A small contrastive image-text model, trained from scratch.
Training: soap at rate 0.0016, batches of 512.
Rows from block 5 of the image encoder of a small contrastive image-text model, named by matrix and row number. Rows with one number within an expert belong to one neuron, the router's apart. Each number is 128 + 24 x the weight over its row's rms, rounded and kept within 0 to 255. All counts start at 0. Numbers have three digits each. After the name is the row's rms in percent of the matrix's.
After each expert's rows are labels from the 100 images, of 14848, where the router gives the expert most weight on average: "strongest on" is what is common among them. Only what is clearly more common there than usual is listed. The data: rendered rooms with furniture. In brackets: how many of the 100, against the usual share in percent.
# router: router (encoder.blocks.5.mlp.router.weight, 64x128, trained with AdamW), inputs 0-127
# gate: expert gate (encoder.blocks.5.mlp.gate, 64x128x128), inputs 0-127
# up: expert up (encoder.blocks.5.mlp.up, 64x128x128), inputs 0-127
# down: expert down (encoder.blocks.5.mlp.down, 64x128x128, transposed), outputs 0-127

# expert 2
router.2 103:125128156157148134115157106186133117125152106122130149104155121104142104147122123134121130108142161150118100134156133091087124117136119168150151091092125110129143160116137130124143160165176111131190143098127155110090112115109083119127146133135100177088101088118164126159124086148150136125149090128143117142165136128149100076130087164125106116101101132108099158168120110101095146141139
gate.0 074:107155103131061102118120119120145182095160141059145112113149176144127139106127101107138132111125174098133131123090101104143102154111161073147126168131122094123112143119149123148144145126114120116126096092162128139165121129157159130186139102147140135159156159132137137143097140133134129129118100143151115097099127104126154117127137116072129107166173121141153125138074124117143112125141
up.0 067:150144119139107119138124135115109169137117108149120115126157126133108114096140106133120122146100125144080100172076119140168118112162182160138124159163101141139140129101062160126133120117112091130130130129073141151161110119100125175117125159137185130107079122183132083146141116128145113119142138129094178132126152097091148144127126148126188111137144130131127133132153157117161149138118
down.0 080:089130099159104133117098065096141097135129087157119180155124110116111100151094137091131170109129126154076163140129139126113120104087112188113111103101151136104151128128132095093119167145145113128162141114080150164113109091129093118137096120108139099133136119151149146157130141146112126113151145117157157186149111130138112118093143148120141150123160134128117149099137081110147140142117
gate.1 081:131141095154115155104151111140141103132087108145136123093111148119144141193121104123136131101133123117160123124139101190097158100082103072128159122150162147094144121147141125175135098168088113113106143128118104154133118114156098107153135123075091170126081131139136111136165122111110087144117120145116101127126119104089125122163154141123162123087117137143127102190122138129122146113123
up.1 087:119151144085077163119157162153129107135137132137121148121122130135129112174112130193158149141112123135159131150108072095112138138128119188141173125139126127115134143153114154120137160135121088168090107130081109072155138137102117136130131143096130101103141106119145137138153146113080135135099176140088099136143083125122100103187113137131127122098152126148107110124122114108135116168141
down.1 081:177114144139123165138102129092122117114195132152091132120157114141154118133107164121132126113114106126113195095146105174097094119138112121133106121108143157155152127136150151102115135087148155161098121114160114074096136128082146145134094148112141093143137098063112101153131144141141128128114137117118141175134115129125103119118112100126174141120087146120131112151148070127149151117139
gate.2 073:122101163150092119124146100110120156121120119137135101110137102110156172115113069113138095119138104127123102095104130114117083111150109123118125164121174122128114175119056137172128127127127127111143111139141130120130126119194132110156140123072126130103120139112101085179101164125116106102129124111114126140118108137182123102117117124132167112163135104134154149098117112162192162131127
up.2 082:133118115148110130121123151101138111131137161124121110123109106141141128187157154191122135114124154105157126135123116148131117158088129111164133103130107163170138113094174106115113133148123110162096075114065121148134135091104157141151121112175117142130108160116155151088162131128079098136147061108146128112093102092108123159137132108111112124113121116118087118115146175099117114142121
down.2 080:106139111087068124137120136129115119107100131163124170155131109109140131120129132147102110094123100115121150150168085138120142144178075130163103102125147126116115146135155111090111128085104196118080124113121093107125180166148135094132140133138128111116117129140095130138127167152118130097089151140119166148128108164122178107092112139122109121108171108118147154137133090140144124094154
strongest on: teal walls (100 vs 8.1); door (66 vs 40.3)

# expert 12
router.12 108:133116140137120146109107093104137162152149108100156106085117153156063127148149146163126182106124144116133134114101150159148106113132124109106129158147153172159125156105161170137148109113088154097095076104147107158105144134124124122137132116150118100130143158144121128096159125131088158086101115131104148148118136082159153168181146102117160109157138104100139141099126117149153118131134
gate.0 078:150129143110090147135104134086126124097111097124110118152166133098149175162128119101088158106115185116155152133138154147110122101146169150117143156088111111139135083145117130077147128104140167147132171083127141125124087109102122115166110114118106145142098157110178118122138126132138130114148113144133142152091121128129093142125103159112097115185145098121107145193092126144116126126116
up.0 074:132085098136077142168119142132108118131157133140144153176138150105157116147115124122116122096126138129162171108096138152125118104108108123142119179137143144121144113139140121132138114103097154134119078114097107124187114109138088078110118130093144116148094100104098130118153155120142170173129153103144161147125118092125085176107140180129142119171169100131097143133107130134142086109124
down.0 083:097125149106146116134116126146097066082131109153156115126138110135099129128092099114130135119122090166110164100132113098160104111126098157143116138135116128122121109155134115102124113113161108120106148138137192153102123136151123170117167118150130144094108149079139131150138162075122150115141144081098103171093109139100171082144097102124157121137120152099090167121127132149118119167123
gate.1 108:137108154102091098108159157135104120139125183118130109107095154127123130184127105091180143168114111150097128085110131122138089131125120153158096109101130137126118136161119162148176150115121105115138164153148142150111154111126101104122092129158131128144114112136083110139136138123156183120123138159116131143177078084118155143106129124154162164087146095123137151158119103130091110136137
up.1 108:137110137111091093108171141139078139148110145115134114116089169132097103164139125098167153169085121155127106099124106104167082147125123162152091114109144158124091150170112173135158140137113101114139146167120128153118139107133086105134093122155136111141112117133096139136122133114173188137116129156118133125177111090111140138122128115150146131074156108116136157146104099113102123141136
down.1 111:104113121144135177111161146101109101105162117106120114124103123101165107112146157110151087129175124148165156123165141099081128143104119154117111141071111126090100103142149172124149099160113103096147157143099100144142144157148131156118116150141129137136097147124118121148131123103150134123125115127119121058147117104114113097129145155154150137107154082159116166123135127074148100121177
gate.2 098:141127147116082106153079098101167136173132111115141116125123124126131150147073121101159134089091157107104097113123100154116148143091151131096078105128118169125127125136164124162071116158145161133122136130128098152064133144094135171092139106132122113129120147118091148167146132158156131107128127151108161140110114110105110095126127141136144085142100134141160154131150158157121092136152
up.2 090:161087142143075105131074113107159140167144129135119146129123117085104129130117124135145168065099150132091103107123095164118117116115148139083114126150140127150145120158147148190103133146150143153131119115156089133078138137086120162091141109157125131126133132109119149165127132126157126134119103178083164125136086106139102112126137151162139099119095135140173149130146144142107105144115
down.2 093:108140160117169092097083119105129140135143127124127147120142124139103129108120172123140104091151131080145133144135074156157123171064136116138146088155115136132126163163140159079127147149147099171102191179076121121117150101140108159139151119129107114160129151144165134126095132145129119095151140133083123098153122143092127166116133114144143110121134145106087131148140133124118142121115
strongest on: count: four (42 vs 18.4); umbrella (34 vs 15.4)

# expert 37
router.37 113:131149107118122160158108091155108135117164094094103158115128105168122103117138095136090124113150143137110128091152129114139115088155145155161115149131135112158099117109126109104113090136137149150129165101090144148115106133126155174186147188112147155141116113118123136142166120145088126131099132161108128107090090086111146148139073104144150147140172148130127163127134091137152125094158
gate.0 097:168114131109075130149145120075087144089168135138105112107134139153150118108142148142123128097117156137151123140119109167109124118111124116084108125111115111167148106209131141118057104125120124142125136126136177168100134125101121150085133122089131125127135131141096158145135164135137124126117123155109163145158088132163111185124096150096148115137117142178123157138139125127107123115095
up.0 105:193104143146114131125129109078096100106165143107119136123131124183138126126151146155135104119108149108169114148092117176122119117114088112079097151114091105170112107192131141106123144151130123110119086112122151132139118095120107156114102134110111152138128137145102145145146180144150110157121152123115131161178096089142112145084112090138122112089111122158136145131151131156123113132098
down.0 104:086121117111129114169145091093103149126151164144127092154106135162113122137152141113148113094167088103163159164125181125111111120128118111136092146127094129152122142095090119143116118132092099090130128167141120152157154176131114080099096158150108142088130113109161156134099104136136104159133143115108124140147121169125158131141120112135130121164098153110133157183130124173124140116168
gate.1 103:154156110117089111111138158185155148116128127140136160096147138105164123130126120119127121139143172122113135120144167087111125105102143125132107135115076138149129075162133128145112164134162137129169154135100101108134169138122094130131086099175183126129112107121124149122207129147114165108099123146153161137152114115082110137120130097173114114139177120146141154164134126139148135136120
up.1 107:096109141137158151151126110062114133125134122110099108152110118157094147156122151150140146120123104120138121130116111167157138153158111137126152138148178123111130181098120122116135099110091116130090100122160164144116082121130148140117160177091072129130139126150137114148058136104135102167151131123106084129110149137174158116136138169083146157115082135110132103101124127109110123129115
down.1 098:121139115066088154112105086101120110148089113088145127105101092148123140125151140142142102149150146111135129111137128125126173105131168124142086125121113125130137127125146123147088091106179122160114133116119144170079115147104150101173161089132114155165161110126133112125152142095118133080096122154132122132116098144109121081132128094132139077097095103107116138156119159172119144138097
gate.2 134:141145125135108132140138109124151130129152148119121144107149151115137124160149143084123124093100107123125085103117143151136108145161165130131074166110133136138124106110085130135120124126174149154109127109116083151153113115094143200140160150152119150089120066117129085156123176126058097122112138126131122130126098135100110137159132099153124133157140113152168120094074109161120108138141
up.2 138:127174140111092124127114107096137156095158151125109134151147117112135159147114126172112139102089130111126108152135141110141132123133126125114127134069106140154105066107123165143102120110101141135105134139139108106155126156127142045110117119150161106130135103122096109127132127092074175143102099101116081131104110113117164172160151144132139133134108094138126158135154123152124068102100
down.2 122:152146154143133134126145149135145125121125158124127136117141122138146090119148133127128133108167175130130119129115120099145136160126147144107111122169131174110108138103102161136073138165127111152150085127090100120089153151101080129161103080118098117138104145137086139084135113159166107133108157128113153114128202109157116127119151119148067121104147144088070123121140136119138080120135
strongest on: blue walls (43 vs 8.4); count: four (40 vs 18.4); lamp (34 vs 15)

# expert 18
router.18 080:117087145148135118130095107109173159131140112141104140101129129182124112127139106134124103169136154122126178125128109147096129122173117133127143140157112147162148123096106113113102100100111150107106108128176083119134162129110106096115118126103174090136130128144172145150169161121134132118162088116158144137140133050142087142116121132099125122140120170151151143097170157102140098102114
gate.0 077:093112113101126122114131157103140089147121118127134168140150083105139103154141168085147146112160135101134133135155114164104121127157123098137144137067146127102112153108145095125133085074137137099193100133134129120142111129127127127136134146157127150146094115163145128120163143140122120109127126159142172117167106161152155139130138112144134174097166109077077137084103115140146140085136
up.0 082:124118138111121144149133123160126110073152135108112164152083122162126083093122098096130163161124159130064142126107144118147138122099103166153088135145126142103162140107140115100110096147171127092134130109106153107109133097161108143128142134076135121145144099139099143170085158122137152151105155084159128093100100130156133129121158104110146112133149146120166146131103154171161127139119
down.0 082:115125110150080130110122104117178128113088096146114139137137085166102132091146132138128123138162072135092101123127072139093116126133153134162141182148143108132114102123106114164141136144154153134157122116142116105119129135119082144110101121147116151098150148107119109163151125156124127165100139150110107147188168153134164157110074132123146102137139151107134153152118139109100170085122
gate.1 076:102156143119186104143094138102157081095139114143105115119133116131094157103101134139130114153132138118146094088160090135142125151126129132125089119098126072186135095167157142130111148179132104164119130136116178137098125080148126137123137119115103119123175140133078131131114141113084100152165116143131142132145177109175139139122125122129115109123115122119123168155170114105100152134113
up.1 083:123169136143127156131132137185140137101131137154114149102105134091098164088104153120104121122078172128119136126127146108126107129109177142138096158129110142133163077132156114137117143122141106142113116139111147130083138123117134102117100130120158159141122149119122149145103151136132094152091132130106141146154169165070121160125134114115142043108133111081151129152134147150115175139081
down.1 079:135127118126136138088125108118117125141144140167175147175125108103111109084125163076119159162129081098107117129101108103112144136116131171156107117156120114133118112103137138099124194138155120134136150129115188131159111140096108126175154110125130123133181077159103120103132149152096136118081186092166134155104120106109137099126129124111140102132124128144136084118123121146159123108126
gate.2 080:114115104129134133115126155155125092075149101101120153135061103149147167104127095132141172122133083078114117099120147094121139116108119070129149102173132136114170131074100104117110132113073148112120158136128133158141108149128121162146108103164112103146108133166129138126150145094151149146091145146127129160168145133112155120116128132150120138159157094144102139138139123160141148144173
up.2 073:124121151115089167127153093110154158176113188154153081142131144106121132131173111112114120128125191142166125140177102168147145166147124159082117158098130124104107118134176137135146130130144116160146133097095110131135126096099101144106140170103147127121111136105139137126133081119142124130131109117087099118097118101107126132156093132111131147072123157087168099130126126111127119123122
down.2 078:110117107126162156141122112106127122144118093121104106195153121140140135111148123125095145120108117138166029156153105140138114123129101136094109085147111124138117140135099105129111104088154143147092149100114129168116147129121159123140125126134125127156129111144063103087154084128127165107099120120124118123148138161106130131121112096146161169182154107132143117108182134135143143154136
strongest on: count: four (48 vs 18.4); robot (34 vs 15.3)

# expert 5
router.5 120:142122170125140111148122126117087152126110168120101129130128133127156100165151140131089152114105150115166155128162083149126158159126106143153148150141152099117133123123086114099123070108145132151081154154141111114111091121156135120158144106096125116138109112107104155102118135134147077093110133124090190093153168134150125139139094137090127152131139130154156126130084117163174170106136
gate.0 083:117091120145111147095145087129144075092103115155114122163142099139118146135109122123135108159166124144109108162103123124065155100171104119156111177113142131111107107096112143132112114157161121133111132155143112111127115155119140156131127150153141130106099100060100159125117154141113104141090157193134171110090112147143125146116099150151156112126139111168101129095167134117123152124140
up.0 084:134153150098126151128134113103101101157151116181122111092156121126144150106125130168116091130169146167098065115163143142115130108097087125154091128105110165117138119098088095144124127146167173115111152138156140140118143127092103136144151104110111144125118145099106157157142149131094131151114143132117116109134145121097105066082076182117173131121112154120116114124139133134134139138098
down.0 093:136104139074111145137110095120140151069166161159071153153104092141112140121121106101124140129160126098101155106133182123125156087133145122115110081122126132104117125102099104139113139159176152116146159125142119172148130113106141130100108141106121140109174087145136128105133124142098173110117095128129101138118073135123143136163128126146071160142136149112154147148152089136105122123100
gate.1 084:101120110096163107075119133142150109177142127146130099117122158140147163100156142085141139104121089104142145151137145114150120105150186138158126119109118132121080162110124117149137114089096137162117085109136130141158147093133126114148135153130093140100117132115093147106140111145151125162150123131075140104100173123110155151110107124113207136125117108095147111094145141082158136145125
up.1 085:105101122157090150104099122105138113128117137146151096131117132147098140097084124161121140139172097122115130131106115146151167146181099113138167116116107148113152114102112144156132118143152124129076146168112145104112124132178146163129135116192111145141113096091121166136151152149111138144155176117165143119102123127127135161120142127071085089118168095162105132147121132116119104100158
down.1 093:120160163107123172130139090083120156107105135143140107094078111154133105137129112176106117114155140072123153098154136090185125129082093137141131195117118121144144160154102134104159101124140148117121172147112110077087141105135153111121182114109126140131152092126105148129124115124117175123148136132133143140129139122108131125127130140112114088107121144131094115137133169169142135097154
gate.2 084:130130111173127119104083100099134150120094130145132182154092121077130087147136149157129119143144075136150116155114174137153137144113144123145185123153119142084129162084132146129098132124101110136168137101147125119112110121110169131148127113141149122149099138162124098138132153104121141122131110148051111152153086110120134100152133118165135143153148121146091124114118176107157142109157
up.2 078:124124113151126148117090090114156164130148136133111155131110152079130083131136126129127113121134094171143152152129161130107101144102132119094200144138117132088117149064180118110139119125097135077135119073138107108139085107114116140139105155164175106129117157121107097124105123126147109104142090154094126132146121115137125131171180122156132124157121146168151138096111155140135145132143
down.2 087:136125108120145135092130105151116133142121131168097123154130146126090099137114138131131136105133150128148138148090129117089170093121129116156108101205119094137126141164135134107143111125054123122121103120122135092131121083139164104118139144101101133100114139120150111154113115068112132137132128152115107136095114093117199131110069140106129124138188157130149143169132147124143104088130
strongest on: green walls (52 vs 8.4); count: four (39 vs 18.4); ladder (36 vs 15.3)

# expert 15
router.15 098:166117110131144130106130154158128131144159165124140136090152135191100129136113123109150117117109180084139104123118168100088137098129167175148125088118115123173132168097126081136147126163115127156127146114117147121115111113086092092117153137113097168114148099143147157145131083142108097123138101158095102092115129095084083134108135150099152123126123100143145108124146119150123138143133
gate.0 097:115125113125142058128110127143143146098092182107121113112153152125116090116181094150161098116155124087139095133123127109100100106112114114112136132141089113067131131157137142150111113182129154149117136089130123157162107125116100138110125111130117183133167139125124130137141109140141147135116094111131150106107112152096131105117155127149188165100105147115100153112131143173161110112086
up.0 095:154120139129102184119131132097097106150149076152150144158126101132144178142073168109089151147113140163121162121138124146148164145167146147137117127096157147192121124087113114130147123082112090103138126150124128110112142118129155111157114144130135083117114132141107132109107142126102116125123182146118116153150115107152132123144123138101079120173144143151157101123135112090083152149164
down.0 100:122128121111138084117132104125130126086104132166102120104082160126084108117087125139148139096136117129155129134113116156111123110132118127140147139158130136087118117134113057154103087147122151142137157098141119110100100098128132123166137106166144156138119096115087172140144133098132151146114142165158120146126133110168105121146104146107072123146144110147211138138135126127079157173136
gate.1 102:123128109114131117124125172128132084113161108128145116132156160159114130159176074148117116141093104098155108130129098125123124093146163158142131098099106123122125125096146083135139158127153186120106094152148156115119131120111127118105135128179178141106117142112091103119173178161107165150126121138136094188140108096141101095095126138089132142110132146131110119146150116139143125098170
up.1 093:121143134135120120138135093119113184164074152154123139144100092124138149117097146125144131121161144123093134101119181140110141123106084083134141197160119155121141113142128135133111130121117095135147114080100098141132131117177119144141122107116096126126150158158137159140091105126141094085148116111119173094131146148128142174161153138173099135128104121121148123105127145135149109172071
down.1 099:159146185121132111122120100145125114130145129155146148149117147104148185108149129110119119159128100101169126104117106154165139141145119131122107128159101090118112171123105113119141128142144078120105124119143106155136120099117128107149145146137101168172088065130106118085115123160129130104149112139088110114147125168099085136108086117138120120118092095160145132143147144131159191168098
gate.2 095:173130139136112131099109110094128142140103163154139126123099128107136146137112126122166133136120124135149079099130157149133182118159106103114070128102148114126133149073147146146140109162132132140118137118159174107115130089205136140060151116121134126145146164121132134093124137158101155101112129147096100110076157132159145134136168123125128147160128130133115065122153124091124115128120
up.2 089:106126114126151132143103101158179099087154057129133103122129134133142114138146165141098133120119143134098191116127159100132119146121102141123149107122117132108156130128129137099122111141135109113166110131147092154120122166076125078154129120162146134140104067108150093150118085100125130167159124097149178148142109146124122116121098147166126108127159169143113183090128109138115135127125
down.2 097:129113117124116154108102157120152106138120134145113164117145126101131113095136103123162144106111107108125128117100118130167165069104104172137127101120135123169105157116108097096094174138120132144085093151117164187161059116108152155135146176127144131118117117142132143127124101090114116115133161150087126132115099095112121105137169135168163089099126128104101143147129115170145124139155
strongest on: black walls (100 vs 8.6)

# expert 8
router.8 100:134099121147148132132126102095108134132133169099115073109101161110143079140159146135076137110164112117136150147147131152137105142131175139144128133089161108168129142111131150127108159093159155106077140153108128129107107178104088116082148114083085134141128113090138111107116114128137106151099124100130166101139163108141125118149141124087153123168151151150149137113136160143159137086143
gate.0 125:123119138129140095166100108140118104133156123125137137182094185067070086134126169109061149137141155105092088138115155165129160089137127113115120160173144155119107132150135099131124106110142139116131182144149125116118109153147150178125131111110117102124123131152091117134154136144101110131176114107162136142134154135119116114129123129129150143135091154107136152149134110146117129102175
up.0 114:121111130133136110177122119142125111132175114117128161146102170055093110119118167101073128138152129131109106117108152165128167093139133120119137162168156161121146141145149092150126100128127144108113165125168142146093093150146147146114136110114115100125122118130101125137131149168114102122178114090168175118139128138135096104144100129146142124148104166103155133141140109135109120077180
down.0 109:144139125125122135123131088096140124105115086124120097156106119137154122120141108136144139097100114121147112094127100114154145126073174146170089071085163128117143143161151124116157132148126140095096145157132117163127137126144111115115130120116131152102103150141147119175130151131099099126141119084173116175155145123111167159131142121123104119128123113134145106152126143040148171165167
gate.1 090:138090138176150154145142121165122135130095154125112107109149145147122140170168130146110145094129119103142092104139079106144145126145127115133113135094135132118163090071125184122151115135100137089105138100107155135166122114109077088171117089109140164116095125136154105138127138140125119097085113115146142119137094121107114145139147131159159123112125088113096166099101140175137144103095
up.1 093:135124151159139128151150124164109108163114113119152085117155099163115122167139127183112147126140139104121104117155092121136140151109138108140113138136147114133155080057114148129135105143094138103118120084130138121158146135116094160134098091148162147128102147131134107143147125134141098139080132128139136105165093128107117162173169154154133140106130118134090163096114140208136134096104
down.1 090:153123170107119092139154152062108113095108145124190121142127092136150137129106138135096187095127136129116123132145176090164097165142096100130129140119144150147121160121093132120141166102125148146136126136150154115128108105152157113140158115149155143088075139141077116121082097122146140164107117159121117100132116145131123114140160123086155123112109137131104140108103137138135125183102
gate.2 083:135167127100098167121097137092155143113100114099132146143134126122107112155142144113096096145127147118190113114138139138142145136123106112123112132128130130077140109108134139120089127170120158152151173103144101092099165134139082131101100170130057137106116112106070156109161129103147117117113106127103094142171141134146148162140121135169114141124107129100112117131158139063118126119160
up.2 092:136193109126094190124132097141150131127099137125131169162106130135106145138139152142068115155143154133167156118141152102133123153122114175142108113127126098069142125101151141119127126121152136137118134126157108076085155124100087137131112134103071154141113129134103150121152107106109129100123081124115126133129097142131162139151180135123099071091092107123154124136149146107114141130147
down.2 090:118132107108148127142152115139137103146086062103125075094140138135143081128096161158133147105088157121125121145148155148169104135061143104142109171131134161149090152104141143181081081130152144151118118133143131181094092136129149113143113122155111157093134129084140155145064121104118134135133151141134137111127142127138123132124112144117151134145122119131136137131079118160144117138129
strongest on: table (42 vs 15.4)

# expert 20
router.20 096:083180151107116110137124156127134165137098091165166164146140147118142156120150178114117123168131109116169142122115083115116149158111146137096131114154123148134123086104135134139104116156098110104155129125099096175117100158119140112093111110133141130099138093168123165145095100122141146106153151084092153125166147144132103134136166073146118099112108081104125116094136123125116157141127
gate.0 076:099118127110112134136117155150161123115110108093122129142117144114078110097150149135089132111135130115092128107110159108101123123139119114174154133135138112102112079120128141177119101140151139121072146115101109101079118134113131150089164133145176138098120152133151094150097151113148130119130156142165111090092169141107096164112149143083153152160151118170182108136134116103144087123101
up.0 066:121156153135146177103108129114181124157132130128105112143140115134109150160111119097141109115179125125092130154111175129152093125107102150126150153171136116119108134126129072125133115137140123166128147155102146124075120138095127134125163146130158119140131146167100106161089098115151114104107150097155094126149119150121127082139111108128113072081134168168138118173067134123128148121134
down.0 077:125147115128140164109124158137129153169124107089110119102159119141106081142127114135085159079156128116157092143123133121167095106141111097134103126134129147121099111123142139112099101087141129147135124111133155126135108122139146119148167162115137118119062053097140144145113141205122132124138136133112137205120113133112159120124093124123126085128123137135113182135156116112131114165134
gate.1 103:144157132157133116147159123127176179092111107146116128130144122146084130082157126178090134133076139122125133098147104144170151143099156119121122151098155095119112127166108131120128092145097143134106104124148144086095120135091092110148147126135126150130134103106156142119157130140134184120093174131150167112129127140094118119126120126136148080158159113092132172119113099145149117076151
up.1 102:146164124145134107140141117121172166102111116145141135128143121152086140074141126174096132120083136121115131093126102146167138132094144109121124142113154088115111121166104140127127096156087134130107088124148130097085112137087085121156148129150122153144125103117159155112147123152145156125084162116150167098147123131080110127132128111131149083176163117086135179113123113137144120079143
down.1 107:121090128145134108111108130188108124135143153108140139061143114146148150124116157117153101088171096082092117126133102145160122128115114123124154089146145120091158137147119124122119084087115103123144117127117113156110104133073044088086152107147132153100119166125135134149154109126140145124128119160102109111144126094114086118144126135143134087143093110152140131107114141110101152110111
gate.2 067:123116140152143128116113112132205078117128112132108127154113109080125153125114103144087092140129167147083132111124168153183137138136090096107143126109160091135140104159143131087115128123102159140129134108164098144144096151116102124105108106142123111140148117154124122134123141141126117165136153094139140194175127155138127185128129135138160173119142180146122116144092139146121126114105
up.2 082:088131103101087161115127161084116112160114149090133130137116167162141110123141144128142108135123136096198151138090166135103155155108119130117161130120136132160149139144104134171150108094131105149094103105126143131129142077087164145139142102085134149112116115125161153085141124113093136111178132165107152096099135120165133090086124111112129090124111131113121113128177140134149152135143
down.2 088:113138063118106093121113126098170136125177160116123128115116126133168164180088094094186134139115090067149092133148146121133138130094153108127152102149105084105124136152157141144123123135133085127154101146102137131105128139146142147131122161151122135174129133106099108140139098076139158109110093092163127146139134122130164147114104098118155143121157121106106105115156145122135144103145
strongest on: brown walls (100 vs 8.7)